From a checkpoint of a small class-conditioned image diffusion model: widths [64, 64, 128].
Rows from block 2, named by matrix and row number. Rows with one number belong to one channel. Each number is 200 + 20 x the weight over the matrix's rms, rounded and kept within 0 to 999. All counts start at 0.
# convs0: first 3x3 conv (model.enc.1.0.convs.0.weight, 64x64x3x3), inputs 8-15, a 3x3 kernel for each
# convs1: second 3x3 conv (model.enc.1.0.convs.1.weight, 64x64x3x3, transposed), outputs 8-15, a 3x3 kernel for each
convs0.22,171,206,211,184,269,221,206,200,179,176,197,201,193,214,192,206,172,194,206,218,187,198,223,209,172,182,202,180,196,207,201,220,176,196,197,182,183,196,193,189,201,207,173,186,206,188,210,184,196,259,198,195,222,191,203,208,187,211,211,160,204,194,201,175,196,198,187,249,193,190,196,172
convs0.23,184,202,196,206,256,204,184,213,179,157,162,197,195,237,225,194,203,213,183,225,181,221,249,196,193,224,189,166,154,168,189,209,193,180,192,183,192,191,193,227,215,192,196,195,210,165,163,165,199,228,195,187,207,189,211,215,200,213,236,231,196,205,191,189,193,184,206,229,202,211,230,199
convs0.24,147,185,200,159,194,238,188,211,244,195,210,228,210,226,205,216,237,210,215,224,216,187,190,192,200,197,210,161,198,201,179,199,201,181,199,218,204,191,184,201,194,219,211,220,210,160,192,217,177,225,213,182,207,192,187,206,201,186,185,193,201,209,248,173,180,202,220,234,225,195,195,205
convs0.25,174,201,198,224,191,209,234,235,205,237,234,206,239,193,213,231,197,197,172,198,196,183,195,206,203,217,175,189,189,148,155,209,200,173,212,187,181,220,231,191,230,228,211,219,203,223,195,206,224,159,226,230,201,213,210,241,185,199,229,223,193,204,183,227,206,156,176,174,219,218,198,205
convs0.26,197,212,230,206,179,241,229,211,236,212,204,212,179,171,245,205,215,236,177,213,226,195,218,208,191,222,225,161,199,214,173,207,218,195,208,210,174,184,197,174,196,193,191,205,181,165,177,213,166,156,208,166,192,203,174,200,211,189,234,225,194,237,218,170,186,200,187,197,218,198,214,209
convs0.27,195,190,218,212,189,199,221,201,189,193,184,186,198,189,197,190,208,214,192,208,205,203,219,202,215,220,203,196,173,205,210,173,195,217,215,204,212,197,188,192,206,197,211,206,209,199,160,162,199,164,185,218,220,209,187,187,188,199,216,210,207,225,219,208,196,202,207,179,185,207,211,205
convs0.28,193,195,173,205,213,208,203,229,203,184,221,236,231,198,211,223,182,209,218,183,212,202,175,219,197,204,209,192,215,195,195,208,195,198,223,193,225,247,219,191,224,192,230,235,223,209,207,208,215,176,242,188,206,209,230,214,214,212,209,186,174,225,187,199,203,210,208,201,222,204,178,201
convs0.29,185,177,198,196,188,224,212,200,206,189,204,192,202,195,191,209,193,199,200,170,156,199,161,168,196,200,188,207,206,205,196,201,204,204,210,221,188,179,199,176,180,194,187,195,190,187,203,212,198,196,202,194,203,214,194,206,186,187,188,187,200,200,190,206,211,220,211,203,214,209,194,220
convs0.30,239,212,204,244,239,227,225,176,194,206,194,182,217,186,158,196,173,187,212,234,217,209,208,222,182,188,182,213,210,207,205,223,216,204,206,226,187,225,183,179,156,174,167,142,180,173,199,206,211,237,199,208,228,202,240,252,193,207,205,210,200,186,238,201,215,202,205,210,211,217,198,196
convs0.31,203,210,216,189,182,163,189,171,151,201,200,189,174,152,172,171,170,214,206,183,192,187,192,186,187,168,182,201,188,197,196,176,183,215,199,192,195,193,193,197,189,176,180,156,176,203,176,196,199,165,197,196,182,180,213,191,205,226,177,181,232,195,176,199,187,188,208,180,170,218,223,185
convs0.32,231,195,173,226,243,214,187,215,229,156,178,178,154,199,197,178,193,191,181,187,187,195,202,204,177,163,143,198,199,182,193,200,180,195,179,182,200,219,221,202,202,203,199,203,192,205,176,189,176,176,188,165,183,204,196,210,201,196,198,232,193,191,227,192,208,199,203,203,214,206,206,227
convs0.33,214,226,218,210,227,219,198,231,199,241,258,256,266,282,292,263,293,286,212,219,209,228,240,207,204,193,198,218,222,215,245,267,252,241,241,228,232,216,229,220,205,225,211,196,209,204,212,209,194,251,219,203,229,224,202,201,217,200,215,205,227,246,233,213,245,250,237,257,247,229,253,240
convs0.34,206,215,198,225,241,224,216,197,206,252,225,200,230,256,235,207,219,200,194,207,188,200,207,156,160,161,145,206,199,174,211,235,190,198,209,181,221,190,199,209,194,187,194,188,197,237,212,177,219,239,200,239,239,212,214,207,204,198,216,224,208,208,208,207,222,190,204,235,195,207,210,187
convs0.35,198,195,201,201,222,218,186,205,208,195,154,149,249,211,215,225,204,213,174,207,192,206,252,209,167,190,187,198,193,203,209,241,244,206,235,235,211,202,204,210,216,223,205,201,222,181,199,166,207,258,219,224,243,222,210,197,180,187,215,191,186,230,209,193,202,197,199,223,204,190,213,212
convs0.36,199,211,216,191,207,216,192,226,224,212,188,192,228,214,210,217,226,199,190,192,182,212,216,182,196,196,173,203,226,213,220,257,228,212,206,213,197,190,207,191,187,209,203,199,199,179,199,189,200,233,210,191,216,194,188,197,192,189,209,183,196,202,199,203,209,215,204,236,219,197,216,207
convs0.37,173,198,203,177,213,224,171,221,207,206,233,220,157,202,211,152,164,186,221,228,219,211,249,231,202,210,209,195,220,212,196,223,240,162,193,203,188,215,219,209,197,221,215,198,215,192,233,218,194,238,217,187,221,208,186,193,199,168,213,190,171,210,191,191,232,220,175,226,207,170,184,187
convs0.38,200,200,203,198,207,188,207,173,158,222,205,215,228,214,203,197,187,183,207,216,201,209,209,184,179,164,167,212,215,224,206,211,185,204,200,187,193,159,175,204,182,186,180,157,140,200,199,188,201,205,189,203,208,198,223,205,232,206,170,197,227,199,208,187,206,193,189,194,202,196,200,207
convs0.39,165,187,192,173,213,201,190,189,172,172,196,193,174,207,195,184,209,173,204,192,191,220,214,192,198,176,190,197,186,187,211,214,195,209,213,200,219,216,202,204,177,193,182,187,191,183,170,179,180,211,204,182,208,196,169,201,208,191,220,182,199,241,215,192,204,205,202,231,211,174,203,191
convs0.40,181,211,219,182,174,214,198,181,210,176,157,181,149,146,172,200,169,240,201,210,190,207,214,187,201,218,211,191,190,236,213,163,201,193,177,203,194,193,194,191,194,208,207,213,203,221,198,192,200,149,172,202,161,180,218,184,207,208,204,202,201,195,212,187,164,199,177,197,197,167,190,178
convs0.41,193,183,194,191,214,215,198,219,227,149,172,180,186,186,189,181,184,197,205,213,210,201,224,209,204,212,210,185,171,209,197,193,228,223,213,214,183,176,183,182,189,196,203,221,216,196,193,185,197,197,188,196,218,189,187,180,206,171,191,218,204,215,229,189,181,187,206,204,215,189,212,198
convs0.42,191,220,196,207,182,205,186,183,204,215,204,221,214,217,191,222,177,204,229,221,210,204,174,193,204,170,200,185,190,199,209,200,185,177,146,193,226,202,191,201,195,242,210,195,216,196,210,192,212,206,184,180,192,187,235,223,206,251,197,212,195,210,216,192,222,209,190,202,206,178,116,178
convs0.43,207,188,195,225,203,174,249,203,192,201,204,173,211,222,188,201,227,174,185,191,199,204,187,187,205,179,189,216,191,193,226,198,185,233,195,186,216,206,229,210,195,225,209,214,224,185,186,158,204,192,168,180,189,188,225,181,190,233,195,207,221,186,184,228,231,222,203,198,204,213,212,203
convs1.22,200,186,195,183,189,194,195,202,211,207,200,179,182,213,176,196,204,152,205,218,198,206,197,197,199,206,194,198,224,185,204,184,202,213,191,183,210,171,200,193,219,240,196,210,215,212,202,190,208,184,167,235,213,182,205,198,178,187,196,196,167,194,240,176,187,195,176,235,244,144,185,183
convs1.23,204,184,221,201,191,184,188,174,173,207,211,201,234,228,202,221,214,229,206,218,226,203,198,212,200,208,205,215,211,219,210,192,214,212,205,211,211,222,213,205,252,217,205,221,203,215,208,205,238,236,222,214,226,222,207,225,208,213,231,222,202,212,228,208,222,213,205,196,204,201,180,209
convs1.24,214,213,199,152,203,211,184,242,240,188,193,196,182,210,241,203,208,215,174,185,203,200,207,220,219,229,229,164,193,250,164,173,249,177,174,227,180,170,198,196,180,194,202,211,243,213,223,235,143,177,225,175,205,217,185,165,181,149,156,206,207,220,232,122,196,214,159,207,217,255,240,202
convs1.25,188,196,200,209,183,168,204,202,197,173,176,174,176,190,170,194,204,167,218,210,204,198,208,195,212,209,206,216,208,182,185,227,209,199,218,202,202,212,176,215,211,174,206,225,182,189,201,170,192,199,192,198,202,187,238,236,214,201,177,199,173,185,205,225,225,210,216,209,200,186,220,203
convs1.26,172,187,199,142,195,209,164,201,211,156,185,197,138,164,194,165,182,193,188,177,180,153,182,199,153,191,203,169,144,224,179,193,245,177,202,251,194,191,201,204,198,191,197,189,185,189,209,206,160,206,203,189,226,210,192,184,185,182,170,219,198,223,257,144,165,207,175,189,215,212,211,187
convs1.27,196,189,193,211,207,168,209,204,153,191,177,199,212,202,212,219,213,196,205,196,213,193,199,210,210,219,223,161,111,159,212,183,186,208,205,203,204,220,212,179,174,186,187,189,186,192,207,204,188,215,211,208,223,216,196,199,208,193,193,223,224,246,267,179,186,215,212,199,207,199,201,208
convs1.28,202,199,194,220,205,232,204,194,229,196,211,212,197,195,189,188,211,191,213,206,217,211,207,209,204,190,204,187,205,210,197,211,204,186,199,217,201,185,172,193,171,193,179,175,207,185,208,193,208,198,197,225,190,235,186,263,211,176,173,166,167,140,206,189,241,182,213,204,192,226,215,171
convs1.29,193,185,176,194,204,206,189,205,219,187,175,154,193,173,170,194,199,209,166,178,182,190,203,192,184,194,187,129,145,165,173,186,182,180,191,186,199,189,214,227,182,215,252,217,223,189,201,207,183,196,200,183,183,202,210,187,191,188,162,183,188,189,207,170,201,206,180,191,197,185,190,183
convs1.30,221,218,214,227,222,191,197,232,245,243,215,181,234,222,215,206,194,208,176,206,196,195,202,194,172,171,197,206,218,181,202,219,146,211,222,200,212,216,227,218,205,175,226,233,190,183,170,152,220,135,182,243,161,216,196,204,221,240,220,218,190,171,140,212,210,189,163,191,182,145,212,225
convs1.31,211,204,199,213,210,199,233,210,196,214,214,229,209,204,228,226,238,248,196,212,203,209,225,213,197,214,203,208,211,193,218,222,205,195,210,206,214,188,190,214,183,191,214,199,202,217,223,228,210,222,235,194,212,236,180,200,221,212,231,239,224,235,235,192,193,177,213,215,196,222,215,216
convs1.32,167,160,194,222,199,192,236,226,205,201,191,205,236,232,193,230,227,200,211,212,211,186,188,205,195,193,208,230,191,202,234,251,209,213,234,204,224,223,223,167,128,165,185,205,187,190,196,207,217,220,223,217,218,203,208,197,185,210,211,197,185,220,200,208,190,174,211,232,183,213,244,200
convs1.33,197,203,208,189,198,216,188,191,206,216,215,202,228,227,197,216,206,184,192,184,194,175,158,182,184,174,186,202,193,189,199,187,184,206,198,186,198,205,208,197,218,207,194,194,187,191,194,196,204,212,199,215,232,216,226,215,205,212,211,198,205,199,186,192,194,208,186,197,200,162,163,154
convs1.34,196,190,188,201,215,198,204,226,208,189,191,201,209,208,197,218,197,184,236,224,244,192,174,211,200,195,209,206,191,169,214,218,186,219,221,188,218,225,191,213,236,171,224,238,165,179,170,197,186,189,199,190,207,211,213,218,226,211,215,205,216,193,181,208,209,196,191,209,196,184,176,155
convs1.35,207,186,182,199,200,204,192,200,218,225,218,193,235,231,204,209,197,183,208,194,207,187,157,186,211,185,202,195,184,167,196,176,176,223,197,191,205,212,204,219,224,186,208,204,175,169,177,192,209,197,188,230,236,194,220,215,206,206,217,210,190,202,207,211,211,211,203,212,212,162,145,166
convs1.36,199,190,198,188,185,201,194,194,212,212,212,200,222,221,201,215,207,184,207,197,209,182,164,193,200,179,197,204,193,177,198,187,178,214,194,185,215,219,224,223,236,215,200,210,192,178,189,195,202,200,201,221,226,213,222,216,212,213,214,209,210,212,199,197,200,213,191,194,203,179,175,175
convs1.37,206,195,186,205,202,203,206,218,232,223,212,187,240,224,176,233,226,184,184,191,216,163,146,191,175,158,191,220,206,189,204,195,189,207,195,188,213,216,216,219,245,207,196,220,198,171,186,198,187,184,192,207,199,178,234,209,213,242,229,206,206,210,198,207,223,232,193,206,217,167,179,193
convs1.38,212,213,215,223,199,181,218,194,179,192,210,214,222,247,215,227,243,223,195,210,205,204,198,183,204,197,161,233,242,210,238,225,183,211,180,172,236,224,201,225,233,204,215,211,178,198,205,206,214,232,228,184,212,227,199,202,206,245,226,202,204,182,147,187,219,207,224,281,241,206,228,215
convs1.39,202,178,201,217,220,227,219,232,225,210,202,214,220,233,216,199,202,179,224,196,193,194,144,168,201,177,176,199,197,201,184,193,234,211,207,221,186,206,190,162,217,197,148,180,188,195,193,208,192,203,210,198,213,207,211,170,200,203,219,205,177,193,197,169,180,188,190,215,179,210,217,189
convs1.40,187,197,226,175,175,167,202,215,194,212,225,240,257,231,257,268,264,248,191,222,216,185,206,195,221,224,212,182,184,230,236,219,239,211,194,208,236,254,237,235,209,202,184,197,194,199,229,200,189,237,186,204,208,177,206,189,210,169,220,248,218,241,243,192,174,205,179,194,223,224,204,202
convs1.41,178,180,218,173,191,215,218,234,231,215,193,205,199,181,182,199,175,174,207,203,195,204,204,204,217,221,213,187,157,194,202,198,224,218,210,209,222,233,242,210,205,212,233,227,216,166,179,200,175,202,206,203,223,217,176,189,206,183,205,223,193,218,241,204,203,219,179,182,198,191,177,188
convs1.42,212,201,173,199,191,177,172,162,182,204,209,220,184,201,219,181,204,202,187,198,191,201,207,193,185,185,189,224,199,209,228,191,179,197,175,189,227,176,185,227,173,206,219,197,189,198,203,214,212,201,202,191,149,195,156,158,156,163,134,160,181,170,180,216,190,176,176,192,219,217,238,219
convs1.43,202,191,179,212,195,192,211,199,189,222,214,195,229,222,197,209,198,190,202,198,218,195,184,208,196,200,197,189,190,171,201,195,174,199,182,157,184,189,183,189,196,186,227,220,208,188,186,192,214,218,210,211,222,214,205,200,167,198,209,163,203,182,152,204,211,193,178,192,188,152,156,159